{
  "arch": "resnet_bottleneck",
  "channel_attention": "eca",
  "lr_schedule": "cosine"
}
Rows from block 2, named by matrix and row number. Each number is 200 + 20 x the weight over the matrix's rms, rounded and kept within 0 to 999. All counts start at 0.
# short0: shortcut pointwise conv, stride 2 (model.blocks.2.short.0.weight, 448x256x1x1), inputs 0-51
short0.122,192,204,208,197,191,172,185,196,203,182,189,198,173,188,199,201,155,187,182,167,179,193,201,203,188,183,179,214,202,174,191,180,171,187,184,224,201,192,191,181,202,202,182,193,182,194,182,189,197,182,190,185
short0.123,226,202,209,215,194,203,194,207,207,186,200,200,156,197,219,184,194,200,185,194,221,179,196,201,196,221,175,239,216,164,176,188,195,199,219,199,196,221,189,210,215,199,225,229,217,197,194,212,222,182,158,223
short0.124,140,153,128,122,121,102,145,127,145,101,109,96,102,123,119,142,91,135,84,106,119,105,143,112,121,104,102,92,115,101,99,108,109,94,125,131,125,153,127,111,137,131,108,114,99,134,141,134,116,100,103,135
short0.125,186,213,216,211,190,208,206,223,179,180,207,188,181,188,201,188,230,187,234,204,216,173,198,173,205,213,191,213,186,209,198,229,203,236,204,210,192,205,184,200,200,195,228,219,228,168,190,191,215,172,192,199
short0.126,195,192,212,208,202,209,187,203,178,189,208,168,188,198,207,183,207,170,210,194,204,186,190,252,188,222,208,205,193,213,202,214,215,212,225,221,219,191,188,247,202,194,194,213,226,202,198,184,202,174,190,190
short0.127,186,180,199,220,195,212,197,218,177,200,239,207,204,191,203,195,235,192,234,214,209,191,191,205,195,226,191,203,201,229,205,223,205,230,200,178,209,215,195,214,217,210,227,225,215,180,212,218,197,188,187,187
short0.128,191,180,195,186,187,172,178,195,187,187,183,193,166,175,193,193,196,187,174,150,209,190,175,190,183,195,171,202,195,172,193,206,181,180,209,218,206,207,193,211,193,182,186,168,195,178,201,180,189,179,176,182
short0.129,209,174,212,184,205,220,195,193,221,172,220,184,175,157,198,180,201,185,213,154,205,169,199,257,200,219,192,226,196,174,208,192,214,208,183,215,185,179,204,210,181,214,208,216,210,198,190,200,220,192,179,191
short0.130,194,156,220,207,237,228,183,220,157,190,202,200,200,207,155,227,237,217,176,205,204,202,212,215,194,189,190,206,209,189,194,226,235,157,177,214,219,194,222,208,201,194,187,195,224,213,184,199,201,197,212,185
short0.131,206,212,208,185,198,203,213,202,208,188,198,212,206,172,224,216,193,204,179,202,207,206,204,224,192,199,179,209,234,196,216,187,205,206,159,188,214,192,217,179,223,232,215,226,195,198,188,200,202,208,217,215
short0.132,188,189,208,193,209,195,193,183,213,198,196,198,172,194,181,174,182,177,216,197,198,193,192,202,187,196,199,208,230,187,181,194,180,202,195,234,207,180,200,222,198,209,199,195,201,225,198,184,201,192,198,184
short0.133,183,194,205,196,186,213,188,207,197,194,207,194,193,193,201,197,220,190,231,201,227,184,207,204,198,201,202,203,197,216,199,213,206,244,189,188,190,205,188,208,199,203,209,222,209,187,191,197,204,202,199,208
short0.134,162,183,194,192,182,172,190,166,182,189,174,176,152,198,166,171,184,159,180,165,173,165,195,205,158,168,198,175,185,196,164,176,194,143,171,201,182,158,167,211,175,181,185,178,181,180,152,167,202,158,164,167
short0.135,177,170,212,202,214,218,186,178,219,180,186,173,174,203,179,192,204,181,188,168,182,179,187,207,198,204,178,215,196,164,167,174,196,162,186,215,206,196,219,221,199,222,209,207,190,192,187,199,205,166,169,200
short0.136,192,178,216,202,181,191,195,188,179,183,215,191,188,161,196,211,207,178,222,199,198,187,195,208,169,226,194,185,163,205,180,215,199,233,177,188,167,197,178,197,183,179,193,216,208,155,191,182,216,177,191,200
short0.137,196,194,217,212,189,210,189,200,206,187,204,200,181,183,216,178,197,194,212,205,210,173,202,203,183,199,179,205,208,180,193,176,207,210,216,199,172,188,188,228,189,194,215,194,208,185,208,206,208,150,176,207
short0.138,205,178,230,179,197,186,201,203,187,173,182,202,173,217,216,198,205,178,230,180,227,185,213,228,178,188,171,208,208,181,188,202,196,230,202,227,221,189,176,218,196,199,224,221,225,202,164,189,209,177,177,199
short0.139,188,187,221,213,200,203,204,216,192,203,220,196,195,181,206,167,226,199,232,210,200,190,194,191,193,223,195,212,198,205,199,221,196,239,216,203,201,216,199,195,219,196,225,205,217,172,197,198,186,177,194,202
short0.140,193,189,198,206,190,206,192,181,197,196,206,197,170,216,179,194,201,190,200,213,184,199,205,203,184,180,208,211,208,201,186,201,201,177,190,226,194,178,187,204,204,208,192,186,198,189,182,189,187,174,193,182
short0.141,210,196,211,186,221,180,200,183,225,206,188,205,197,176,213,188,167,198,158,180,194,215,195,239,192,181,204,197,222,148,224,159,181,160,193,182,201,191,196,196,206,234,201,202,176,206,206,198,214,210,211,209
short0.142,203,175,190,206,202,196,195,184,195,183,201,184,162,200,184,200,207,182,201,200,191,189,182,212,174,198,184,192,191,185,168,184,209,182,209,216,195,186,177,215,176,193,183,209,197,195,171,193,214,176,186,187
short0.143,181,176,204,214,189,183,191,202,203,211,202,236,231,208,204,191,168,209,191,191,201,228,204,176,190,199,204,199,206,192,221,184,164,191,200,213,194,212,188,199,187,203,197,214,212,181,208,204,200,229,233,214
short0.144,192,213,223,179,179,165,176,188,205,202,180,210,214,176,192,192,157,195,165,168,199,195,198,210,207,173,210,212,219,155,212,144,177,147,177,190,190,179,190,201,189,202,187,180,179,184,185,189,190,216,200,195
short0.145,199,174,188,179,208,229,196,181,199,217,204,194,220,212,187,232,225,206,187,205,200,178,190,196,200,197,223,206,209,209,182,214,221,202,182,206,211,205,221,216,214,225,207,185,214,210,196,193,199,205,204,180
short0.146,186,180,196,182,198,195,191,195,198,198,200,192,153,209,170,201,200,182,203,190,190,193,202,221,169,181,197,196,200,196,166,182,195,182,192,218,193,158,179,208,195,189,163,190,193,194,163,170,196,162,180,173
short0.147,187,208,212,186,197,180,190,206,261,174,213,203,196,188,207,204,188,220,219,158,225,167,201,217,210,222,168,202,225,165,185,155,191,224,185,211,196,185,192,209,177,241,216,213,200,179,200,201,193,213,184,181
short0.148,188,185,196,187,192,192,190,191,197,164,180,195,166,199,174,193,196,191,199,164,190,210,198,173,195,194,186,191,192,188,172,201,200,182,167,190,180,206,168,181,204,192,174,189,208,176,187,178,200,164,185,184
short0.149,192,173,178,198,188,194,194,184,193,170,195,180,150,188,174,207,197,174,189,188,172,178,187,215,167,198,172,195,198,183,164,183,192,183,163,198,199,165,168,198,175,199,156,180,182,175,180,182,203,180,174,169
short0.150,181,201,191,215,204,179,186,226,186,185,183,197,175,207,218,182,175,222,191,214,202,172,197,193,198,209,196,214,210,199,179,190,171,168,184,187,176,180,181,193,188,198,203,214,216,187,189,188,199,200,195,206
short0.151,213,200,211,203,200,186,200,227,234,176,194,212,161,204,216,183,186,222,217,211,197,168,197,183,196,216,158,228,230,170,176,202,184,200,210,217,196,223,186,206,210,225,215,215,197,181,216,228,197,190,189,188
short0.152,194,170,211,189,191,202,188,191,161,187,182,192,190,181,197,149,208,206,221,208,198,185,202,183,196,205,178,211,171,232,191,214,189,228,183,169,185,205,184,155,212,181,219,208,216,166,187,186,198,182,169,185
short0.153,189,179,206,199,187,217,186,199,167,189,227,199,211,180,204,179,224,190,217,205,215,184,215,192,185,225,191,222,186,206,209,200,202,201,198,192,203,205,203,187,185,179,227,200,209,168,186,197,193,190,193,205
short0.154,165,170,181,196,191,187,171,175,191,182,188,190,179,207,175,199,187,165,211,195,188,181,192,205,175,181,193,180,183,199,170,197,197,217,192,215,186,195,176,201,174,188,199,195,198,206,165,195,194,174,191,179
short0.155,195,169,193,203,210,194,189,192,187,192,188,181,161,205,187,197,206,195,186,197,200,185,193,200,176,206,202,198,201,178,178,200,202,184,194,230,206,195,192,208,188,196,195,201,205,207,166,191,217,172,193,195
short0.156,122,154,122,107,119,93,139,125,128,113,101,95,100,123,115,152,91,119,86,95,118,103,125,104,116,96,95,85,107,108,100,86,100,87,111,122,119,148,121,109,124,123,108,109,87,127,135,145,126,98,107,120
short0.157,196,192,185,199,202,213,196,193,183,195,207,182,201,178,208,169,217,164,212,205,207,184,192,205,196,207,196,192,177,224,201,215,200,227,209,209,194,194,174,214,187,168,212,216,213,165,191,179,205,189,180,183
short0.158,189,195,195,202,196,200,201,204,202,179,196,209,175,184,216,190,218,188,194,195,199,176,212,216,200,196,175,199,196,179,175,176,206,209,207,209,187,173,200,233,200,188,207,205,195,186,217,196,219,164,171,202
short0.159,196,183,209,178,198,179,193,211,194,197,200,209,193,209,182,201,195,194,203,194,198,184,198,196,166,193,191,203,212,192,190,201,199,202,199,218,206,190,185,189,198,215,176,213,179,196,179,185,187,193,201,180
short0.160,174,174,197,196,186,184,179,193,184,176,195,191,164,177,167,184,193,180,173,174,160,195,184,196,174,182,171,201,174,200,174,174,201,165,186,211,185,184,172,201,176,203,177,212,197,195,178,176,180,160,181,184
short0.161,179,175,185,202,182,193,175,182,207,199,197,227,209,210,216,187,211,197,213,204,186,210,189,175,211,183,196,186,205,195,198,205,196,188,201,202,179,187,186,181,185,201,187,211,198,190,179,185,200,217,220,192
short0.162,183,181,195,204,180,202,179,197,196,220,206,210,230,200,187,196,199,188,208,199,182,204,192,152,194,194,217,189,190,208,199,195,187,201,196,197,183,210,199,189,194,183,202,196,195,171,201,197,177,213,230,188
short0.163,202,210,216,222,198,205,223,204,196,188,185,218,171,213,215,201,207,215,196,203,209,181,221,197,219,192,197,215,217,157,193,186,208,176,194,200,192,198,193,209,205,192,188,223,208,173,200,209,214,175,161,198
short0.164,204,193,209,208,190,198,207,195,204,198,194,193,162,190,215,198,189,204,205,180,218,156,200,201,182,206,181,213,206,131,178,201,178,198,205,194,174,208,199,207,201,204,209,202,204,206,193,226,212,172,165,199
short0.165,212,205,200,197,222,178,194,184,219,204,187,200,213,167,206,194,172,204,162,180,191,204,214,214,200,188,222,187,204,167,212,151,182,169,191,199,200,184,198,216,207,216,190,212,176,205,208,199,227,197,210,191
short0.166,195,176,224,205,184,207,201,197,211,178,213,204,165,168,214,173,212,196,205,157,206,191,203,241,210,211,178,223,223,149,180,176,206,200,210,215,174,180,194,207,195,214,196,212,194,200,216,192,210,210,180,186
short0.167,194,192,227,217,176,206,212,184,189,184,190,188,166,182,198,198,183,210,196,220,205,215,221,204,221,211,203,218,197,201,167,214,178,164,200,205,193,210,178,204,187,207,212,217,219,202,183,205,240,179,195,196
short0.168,214,184,233,209,188,168,184,222,221,187,197,205,163,206,219,171,164,234,190,202,199,184,215,172,197,189,175,225,226,174,202,190,172,171,210,207,205,209,190,208,203,217,208,229,200,180,230,237,197,188,179,224
short0.169,203,194,202,203,198,165,177,186,217,200,203,202,201,190,211,190,161,201,165,166,184,201,182,222,193,197,209,206,224,146,222,155,167,161,183,188,177,187,195,185,206,218,182,205,173,186,214,192,205,203,197,208
short0.170,191,203,211,196,193,214,199,202,192,151,192,185,157,163,218,170,199,208,223,162,222,154,206,222,170,216,145,212,191,139,193,171,193,212,188,202,205,191,175,226,187,212,199,223,220,181,223,212,201,166,148,190
short0.171,189,181,218,181,173,187,189,186,226,194,183,203,211,175,197,178,195,165,183,165,187,209,204,247,193,207,211,198,197,148,209,163,196,163,197,213,184,193,230,198,191,211,188,184,154,199,203,187,200,198,207,182
short0.172,178,169,199,192,190,178,200,178,188,192,196,179,170,213,183,181,186,166,203,182,195,172,181,194,170,176,191,197,199,175,189,187,196,184,204,229,201,181,180,197,190,192,174,187,203,213,165,182,203,167,188,181
short0.173,190,180,195,184,200,193,192,190,190,194,183,181,158,204,168,205,201,174,190,197,205,192,175,205,167,200,199,200,198,191,165,209,195,188,185,214,197,189,173,203,184,202,180,205,194,193,165,186,206,188,184,194
short0.174,199,158,181,201,175,156,200,210,185,169,219,202,219,192,218,173,184,211,244,192,207,225,200,170,214,217,150,247,207,169,220,182,158,229,211,199,202,225,198,195,217,181,233,225,201,173,215,243,176,207,216,206
short0.175,198,193,195,193,195,218,186,168,202,222,192,194,195,185,164,200,214,197,174,181,201,203,179,248,212,180,212,186,206,213,179,212,201,191,195,190,202,156,183,229,184,210,195,193,175,230,181,169,195,224,191,165
short0.176,200,178,197,203,184,212,174,187,191,190,205,178,192,179,173,164,224,203,203,208,141,177,196,190,180,222,204,212,174,225,183,201,182,210,196,219,176,206,228,188,204,189,209,204,189,184,209,203,158,164,176,192
short0.177,190,175,218,203,194,202,181,202,194,174,216,174,173,174,218,190,195,192,217,196,197,196,209,208,183,214,179,214,178,199,164,177,186,194,181,196,191,206,184,206,200,195,215,220,220,171,215,216,223,170,174,207
short0.178,212,190,234,187,200,207,205,222,230,180,194,208,183,210,219,201,194,214,233,182,204,180,203,213,197,210,190,231,222,158,181,170,196,195,205,201,201,200,205,233,191,251,208,210,188,197,206,203,206,178,181,229
short0.179,199,196,212,217,188,203,195,204,171,184,215,198,195,174,212,184,211,183,244,204,219,169,223,209,182,211,193,216,182,200,198,222,210,227,202,190,181,212,188,193,194,186,205,231,219,184,201,191,203,168,187,196
short0.180,205,169,203,208,210,205,184,199,192,177,181,202,157,223,162,196,204,227,188,191,183,235,215,197,217,184,196,207,206,175,173,191,206,157,204,207,199,230,191,221,206,214,209,219,225,202,181,225,204,177,206,207
short0.181,189,191,190,190,202,204,194,200,200,206,179,175,176,214,191,196,211,191,188,207,196,214,195,210,171,197,199,200,196,210,182,202,210,178,221,237,214,177,185,234,182,182,168,203,179,231,165,173,204,182,184,183
short0.182,180,186,190,212,194,179,181,200,227,213,215,230,202,199,215,199,183,211,191,207,198,224,203,174,209,175,227,176,215,181,209,190,187,172,201,172,180,208,224,189,180,215,189,195,190,188,197,200,208,222,213,195
short0.183,204,203,207,188,181,188,188,200,225,204,208,191,199,178,178,185,169,216,147,153,204,198,189,204,187,210,197,228,232,163,205,165,206,175,187,208,183,187,174,190,208,221,199,197,194,182,197,212,184,192,196,191
short0.184,190,196,182,184,223,181,201,197,203,225,192,206,190,212,204,215,192,218,208,223,206,205,193,213,175,191,215,171,201,220,180,202,199,198,163,205,218,160,173,197,182,202,209,189,179,233,156,179,188,233,207,160
short0.185,214,192,191,194,188,159,181,177,230,200,203,210,188,178,215,189,170,177,166,187,175,203,189,221,206,198,199,180,212,158,173,173,158,171,193,170,196,221,157,215,179,210,175,204,186,211,186,220,221,218,208,181
short0.186,192,176,193,221,204,211,200,205,154,174,212,190,189,191,203,177,210,191,236,216,206,194,211,193,210,203,181,219,175,218,184,200,189,225,186,204,200,217,196,184,196,176,206,204,207,187,182,197,203,161,186,226
short0.187,194,170,177,200,202,231,176,191,165,197,181,202,183,164,168,183,220,187,209,207,185,183,194,171,191,218,183,196,185,202,172,215,214,201,169,210,166,209,168,185,191,191,202,227,203,191,199,195,176,206,191,182
short0.188,184,189,206,185,187,191,178,183,195,194,187,183,162,202,173,204,190,166,198,197,193,173,190,212,169,193,184,191,190,199,172,183,188,186,196,227,199,187,184,218,182,194,176,198,201,201,165,184,198,174,172,191
short0.189,188,177,180,222,172,190,173,176,201,197,219,207,226,201,185,176,194,210,212,212,199,238,186,165,212,190,195,208,191,218,212,195,187,221,184,215,191,205,172,180,203,177,217,216,204,190,200,182,191,222,219,206
short0.190,190,204,202,183,203,198,190,200,218,207,176,198,201,184,195,189,201,194,177,164,195,199,192,213,210,185,213,204,219,170,191,171,191,179,180,215,203,198,205,218,204,234,209,218,194,210,201,203,213,207,186,204
short0.191,135,147,119,113,121,100,143,126,138,107,122,104,102,121,126,143,95,130,82,101,115,106,129,113,127,89,113,96,106,110,104,92,115,103,131,123,118,139,128,110,133,130,101,101,83,135,150,145,123,110,104,132
short0.192,188,215,192,228,219,206,205,204,202,194,205,210,157,197,206,196,191,204,188,205,189,194,224,177,192,181,195,217,205,212,179,186,207,199,211,190,172,206,193,207,203,187,183,205,189,188,218,213,205,177,176,209
short0.193,196,189,195,208,189,192,189,205,194,207,211,205,163,208,200,195,202,195,181,195,212,183,225,197,196,189,217,197,192,189,181,171,199,229,234,218,186,174,181,225,196,187,187,207,197,201,189,203,206,153,158,189
short0.194,218,193,210,209,185,198,202,198,188,208,199,208,218,176,186,204,185,195,209,194,193,225,184,203,211,222,210,215,215,178,217,201,195,202,186,198,192,195,205,189,203,198,199,230,215,196,197,203,187,191,235,216
short0.195,228,196,207,189,216,219,204,206,203,211,228,193,198,236,196,228,204,187,188,207,200,198,223,219,213,192,215,204,215,194,186,206,216,188,218,224,210,195,205,227,214,211,195,188,199,212,196,198,206,211,208,200
short0.196,199,204,199,186,212,214,198,186,227,187,194,211,198,183,203,185,222,200,196,173,220,199,174,206,196,197,170,200,218,181,195,190,225,213,198,215,180,179,217,212,187,221,211,211,208,190,199,210,208,215,185,191
short0.197,221,205,206,217,222,203,194,201,207,148,204,192,177,187,213,193,210,192,223,180,208,187,198,215,203,223,140,217,200,143,194,187,189,225,212,216,203,200,193,203,206,225,212,203,207,191,214,207,207,173,179,206
short0.198,200,178,209,195,197,201,168,206,170,168,209,174,191,188,201,191,212,175,200,203,212,184,193,224,174,212,189,207,176,208,190,186,194,227,193,184,179,201,185,217,192,185,194,225,219,162,182,199,214,161,186,191
short0.199,173,181,202,201,192,187,194,201,209,211,199,240,219,194,203,190,181,210,199,187,196,226,183,179,199,186,212,210,217,190,223,179,175,190,181,190,206,192,199,199,195,201,213,219,213,184,207,185,181,208,239,207
short0.200,141,148,122,118,122,93,146,125,140,114,119,108,98,124,125,148,91,126,91,109,114,96,125,112,123,94,110,104,111,99,117,101,110,99,118,132,126,143,135,114,130,122,103,104,96,127,145,145,114,102,95,121
short0.201,184,182,202,205,178,207,182,210,182,187,206,178,178,175,209,171,221,206,198,206,186,178,196,216,191,222,190,224,168,232,175,188,188,206,200,202,190,205,197,208,206,189,215,217,213,170,200,201,210,170,176,190
short0.202,186,158,203,189,198,192,181,191,197,189,193,188,163,214,181,188,206,188,203,195,189,199,186,206,162,200,202,194,203,195,179,203,203,186,185,211,207,167,175,216,182,199,181,204,203,209,148,190,198,168,178,192
short0.203,194,187,224,203,207,197,195,229,164,180,219,186,181,171,198,193,222,191,218,206,218,179,211,200,187,216,193,217,171,207,192,207,210,233,200,177,178,206,188,192,199,191,206,224,231,167,208,192,209,165,191,183
short0.204,190,182,205,204,197,189,190,191,182,189,186,193,169,204,177,188,201,180,192,208,186,188,186,206,172,193,200,206,215,189,178,212,196,181,210,223,202,186,195,213,178,201,180,212,205,211,162,177,192,189,199,211
short0.205,199,181,217,192,179,177,196,188,223,209,191,195,206,176,201,197,138,197,156,140,207,204,200,227,199,192,211,202,217,141,205,156,163,169,192,185,199,194,190,216,190,212,198,204,178,196,208,194,203,187,207,204
short0.206,190,179,178,188,180,182,198,162,197,184,177,184,164,191,180,199,167,159,172,195,182,193,183,197,175,178,187,191,192,172,166,172,169,162,189,203,183,188,176,205,177,191,176,190,176,195,166,194,193,182,193,177
short0.207,201,196,208,216,183,187,213,207,203,189,218,211,176,194,217,188,192,214,205,200,217,160,223,186,201,178,185,208,217,171,197,189,194,206,230,194,167,210,202,195,205,211,183,196,195,190,212,221,202,169,168,191
short0.208,205,178,195,186,203,198,192,174,176,210,209,205,206,184,181,198,211,199,194,216,184,184,181,214,199,191,217,203,192,224,204,234,200,204,180,178,189,169,197,179,211,195,216,187,182,202,191,179,197,224,201,190
short0.209,201,186,186,191,192,198,184,192,198,206,201,218,216,195,186,184,193,197,202,209,184,211,177,165,202,171,211,193,193,210,188,189,207,213,170,196,192,190,181,171,200,179,197,193,196,173,205,180,191,210,225,202
short0.210,178,179,185,200,187,204,194,170,197,189,185,197,182,200,160,181,195,159,204,192,191,191,190,202,178,191,193,186,211,191,195,197,200,188,191,210,184,188,179,201,179,200,166,187,183,191,173,170,211,189,197,175
short0.211,203,189,194,204,188,200,174,213,185,185,204,196,164,204,217,175,187,215,208,214,194,177,200,177,192,184,179,224,196,173,193,204,178,188,242,220,221,233,181,210,221,190,205,212,207,201,196,230,202,168,180,223
short0.212,194,187,198,174,201,213,181,179,205,169,206,175,168,161,186,179,212,188,233,177,193,184,188,197,170,196,189,206,197,175,183,174,204,199,188,211,210,184,192,205,221,201,178,200,214,195,163,186,185,176,180,204
short0.213,179,193,191,187,185,188,191,185,196,190,199,186,172,201,189,198,200,171,188,192,193,191,190,219,170,202,197,200,204,192,165,207,209,186,207,220,187,182,186,214,169,202,185,208,201,204,169,197,194,181,191,185
short0.214,199,190,223,209,197,198,193,213,171,171,199,178,190,162,198,196,219,191,227,195,211,180,199,206,176,204,188,201,170,204,185,187,189,221,179,193,205,205,180,210,193,193,197,212,222,178,183,195,185,166,193,205
short0.215,204,217,227,192,194,195,195,200,222,174,216,174,165,176,201,180,197,185,213,165,180,171,191,250,201,230,185,225,224,158,192,163,192,222,197,194,197,207,179,218,191,218,198,227,206,175,211,211,194,188,178,185
short0.216,197,190,201,180,200,193,199,179,196,184,190,187,167,202,173,223,193,182,190,184,181,200,182,205,184,199,196,184,204,181,170,193,189,180,198,222,197,190,196,197,188,214,168,195,194,210,167,177,199,178,190,188
short0.217,182,181,231,194,204,193,205,219,204,159,198,179,177,173,215,170,189,213,212,193,199,168,200,204,193,215,165,252,184,212,198,185,194,201,183,182,200,208,197,203,171,186,205,225,215,181,227,217,193,182,177,227
short0.218,135,151,119,105,121,121,154,124,136,101,121,98,103,119,111,160,113,134,85,109,128,93,132,94,129,84,110,100,116,110,109,89,121,101,113,126,113,137,138,127,128,128,102,108,85,127,151,131,136,116,103,138
short0.219,180,190,191,212,180,179,184,187,216,201,217,226,212,209,209,176,194,193,192,180,203,214,184,166,203,199,213,199,217,168,213,187,167,185,192,192,187,214,197,175,182,207,190,203,196,178,201,203,190,205,211,218
short0.220,205,181,217,201,197,211,187,175,209,182,204,198,154,163,196,188,194,190,218,179,197,169,193,225,204,212,170,207,200,170,172,198,194,207,204,200,206,194,200,212,190,214,207,225,225,185,196,203,190,198,164,199
short0.221,185,205,203,212,196,213,199,198,178,218,217,214,212,205,203,202,208,209,192,191,208,220,214,178,200,200,214,210,199,186,211,202,208,178,185,187,205,198,241,200,205,214,187,192,210,190,198,192,189,218,212,213
short0.222,204,176,197,218,194,208,221,191,194,189,207,193,178,188,214,194,204,176,197,197,205,177,208,211,206,205,186,201,182,183,172,188,204,205,211,186,184,191,194,218,195,177,208,206,206,201,205,185,214,159,179,179
short0.223,214,195,203,205,210,208,188,184,227,196,191,205,190,162,229,191,211,214,202,154,210,192,191,263,211,208,193,206,225,162,184,181,197,201,199,204,201,176,196,235,200,229,213,198,207,210,211,180,203,204,186,196
short0.224,195,190,202,182,189,219,195,170,257,200,208,213,201,209,205,207,230,193,189,176,199,195,195,231,208,187,189,185,213,192,182,203,230,218,188,223,211,183,210,213,171,232,213,197,206,200,209,201,217,210,219,204
short0.225,214,198,188,187,211,220,192,184,197,226,192,209,205,212,190,195,212,197,209,224,182,212,195,194,192,198,214,165,205,233,195,215,226,196,195,184,208,203,188,192,195,199,181,175,187,207,204,175,192,215,212,187
short0.226,194,192,209,208,182,197,192,200,177,215,221,229,222,211,198,198,222,206,226,211,217,252,215,149,208,208,214,209,207,198,221,201,193,215,188,179,186,214,196,177,186,195,229,209,212,200,199,186,179,208,238,205
short0.227,200,178,198,201,205,172,190,180,199,227,222,238,222,189,187,208,176,218,193,223,175,225,192,183,199,187,212,184,231,204,210,196,181,193,172,175,185,203,221,177,185,200,185,194,200,200,204,209,191,231,234,212
short0.228,210,195,223,189,183,206,210,202,207,204,217,210,208,210,214,191,191,209,267,186,220,189,217,191,190,157,205,171,170,193,219,208,217,250,174,188,181,206,179,162,199,164,186,187,188,176,203,181,206,199,209,203
short0.229,184,210,201,174,195,179,177,173,209,187,185,160,173,195,177,191,188,183,198,199,170,162,198,199,172,186,189,164,184,186,186,192,176,178,165,171,184,181,186,177,185,183,178,175,180,180,202,170,174,181,169,187
short0.230,174,194,187,233,200,199,190,191,191,212,216,223,242,186,196,193,214,210,208,213,201,235,192,158,196,204,210,206,199,216,216,194,178,214,194,189,181,221,214,170,208,189,218,186,217,178,203,201,182,220,237,217
short0.231,216,216,221,192,196,197,198,197,192,198,184,213,204,191,199,193,157,187,147,178,186,211,187,200,215,177,196,217,207,179,219,161,183,128,189,201,199,193,216,188,203,208,182,178,201,193,203,184,174,216,213,214
short0.232,198,192,197,218,188,175,196,196,232,199,205,218,179,217,224,172,171,207,195,188,180,205,195,191,219,195,209,199,227,178,198,158,178,181,210,190,167,230,210,205,192,221,190,187,186,170,226,220,197,203,204,194
short0.233,172,208,200,201,202,155,187,190,206,186,189,185,175,182,181,198,176,203,185,211,178,185,197,182,184,184,178,170,190,201,174,198,164,204,175,178,189,159,192,180,191,199,175,194,195,199,194,178,169,183,193,188
short0.234,206,228,226,179,197,181,204,222,200,189,213,209,206,218,200,205,183,190,245,204,218,199,187,201,200,166,191,181,173,217,224,202,193,245,200,191,199,200,188,187,198,169,197,172,158,194,197,192,205,202,199,213
short0.235,211,190,191,206,214,190,207,198,221,213,216,234,207,179,214,201,189,236,189,205,185,224,214,198,216,198,225,206,233,166,218,194,179,173,173,188,206,207,219,177,211,212,214,202,202,212,213,201,197,227,220,210
short0.236,189,195,188,202,182,191,200,204,218,205,197,237,234,200,195,188,196,205,193,202,198,229,202,180,214,207,198,203,217,190,226,194,194,198,175,194,170,202,208,176,211,197,210,194,228,172,201,212,177,227,252,222
short0.237,210,200,188,200,230,152,200,184,226,201,209,222,217,179,205,201,158,211,160,174,193,222,210,196,210,180,205,200,204,158,210,158,160,147,172,190,199,195,210,194,197,212,203,206,207,204,209,217,211,220,220,203
short0.238,179,171,192,190,213,188,191,178,196,225,169,204,198,181,176,202,188,187,172,219,174,221,170,216,198,204,204,192,209,230,204,201,195,192,147,159,203,187,207,155,203,215,205,194,204,199,205,175,190,206,205,165
short0.239,193,182,178,184,211,174,201,170,215,220,187,204,212,185,197,201,192,195,170,214,176,230,187,213,195,203,222,187,208,209,218,175,186,180,160,173,215,191,215,177,171,214,186,184,188,232,206,185,185,230,231,210
short0.240,173,195,191,196,200,186,191,168,195,218,218,178,202,224,177,202,166,175,179,201,178,199,204,199,207,190,236,192,180,204,209,181,188,185,165,193,188,204,213,197,199,200,184,197,207,186,196,215,191,199,196,213
short0.241,199,199,205,191,189,180,184,180,198,169,185,166,161,180,165,203,198,191,176,188,181,156,209,192,169,191,178,181,179,180,171,184,187,182,172,170,183,176,184,177,196,196,185,192,185,175,191,184,174,177,158,177
short0.242,213,223,209,190,177,165,195,189,226,194,215,220,202,193,187,216,167,194,161,177,166,206,211,201,209,172,214,173,227,176,201,146,181,162,180,170,175,209,211,200,211,216,173,168,165,184,198,205,192,208,204,194
short0.243,187,193,207,199,202,205,169,215,201,176,170,188,201,192,199,190,201,217,227,214,211,195,209,192,199,206,174,217,162,228,191,209,185,217,188,172,188,224,180,159,197,185,228,208,228,167,207,201,183,182,205,192
short0.244,178,214,197,196,203,196,190,185,212,190,183,185,182,193,173,196,184,176,167,204,176,193,215,199,172,183,184,179,188,215,184,178,184,181,166,196,194,181,208,177,196,188,179,190,200,203,206,187,178,197,195,178
short0.245,203,187,228,185,198,202,187,193,210,177,213,185,173,202,217,183,194,210,207,176,214,145,200,206,189,234,165,222,202,160,179,158,194,218,166,191,194,172,190,227,182,219,215,207,205,171,191,192,216,183,159,204
short0.246,195,203,216,212,190,211,184,186,185,196,231,179,163,171,177,180,207,175,210,176,185,151,187,230,184,216,191,209,173,180,207,185,201,231,186,176,183,176,200,215,217,177,213,203,205,158,181,188,183,166,173,208
short0.247,193,188,196,200,206,229,189,232,178,204,211,199,190,197,198,187,223,185,216,200,221,194,191,191,212,210,213,206,202,216,203,223,228,221,202,186,202,206,184,197,194,186,201,206,213,183,202,192,192,206,207,197
short0.248,197,192,206,221,181,190,184,217,210,225,225,281,245,200,194,212,202,230,204,221,202,256,201,175,211,204,216,217,244,203,238,212,202,186,196,188,197,215,222,189,203,218,226,198,207,204,215,226,203,236,287,221
short0.249,184,179,170,208,176,197,197,183,177,206,185,218,221,194,204,194,215,183,204,208,206,232,183,170,196,216,209,196,179,196,200,228,195,209,204,195,192,222,199,183,194,158,218,197,208,207,201,176,187,216,221,205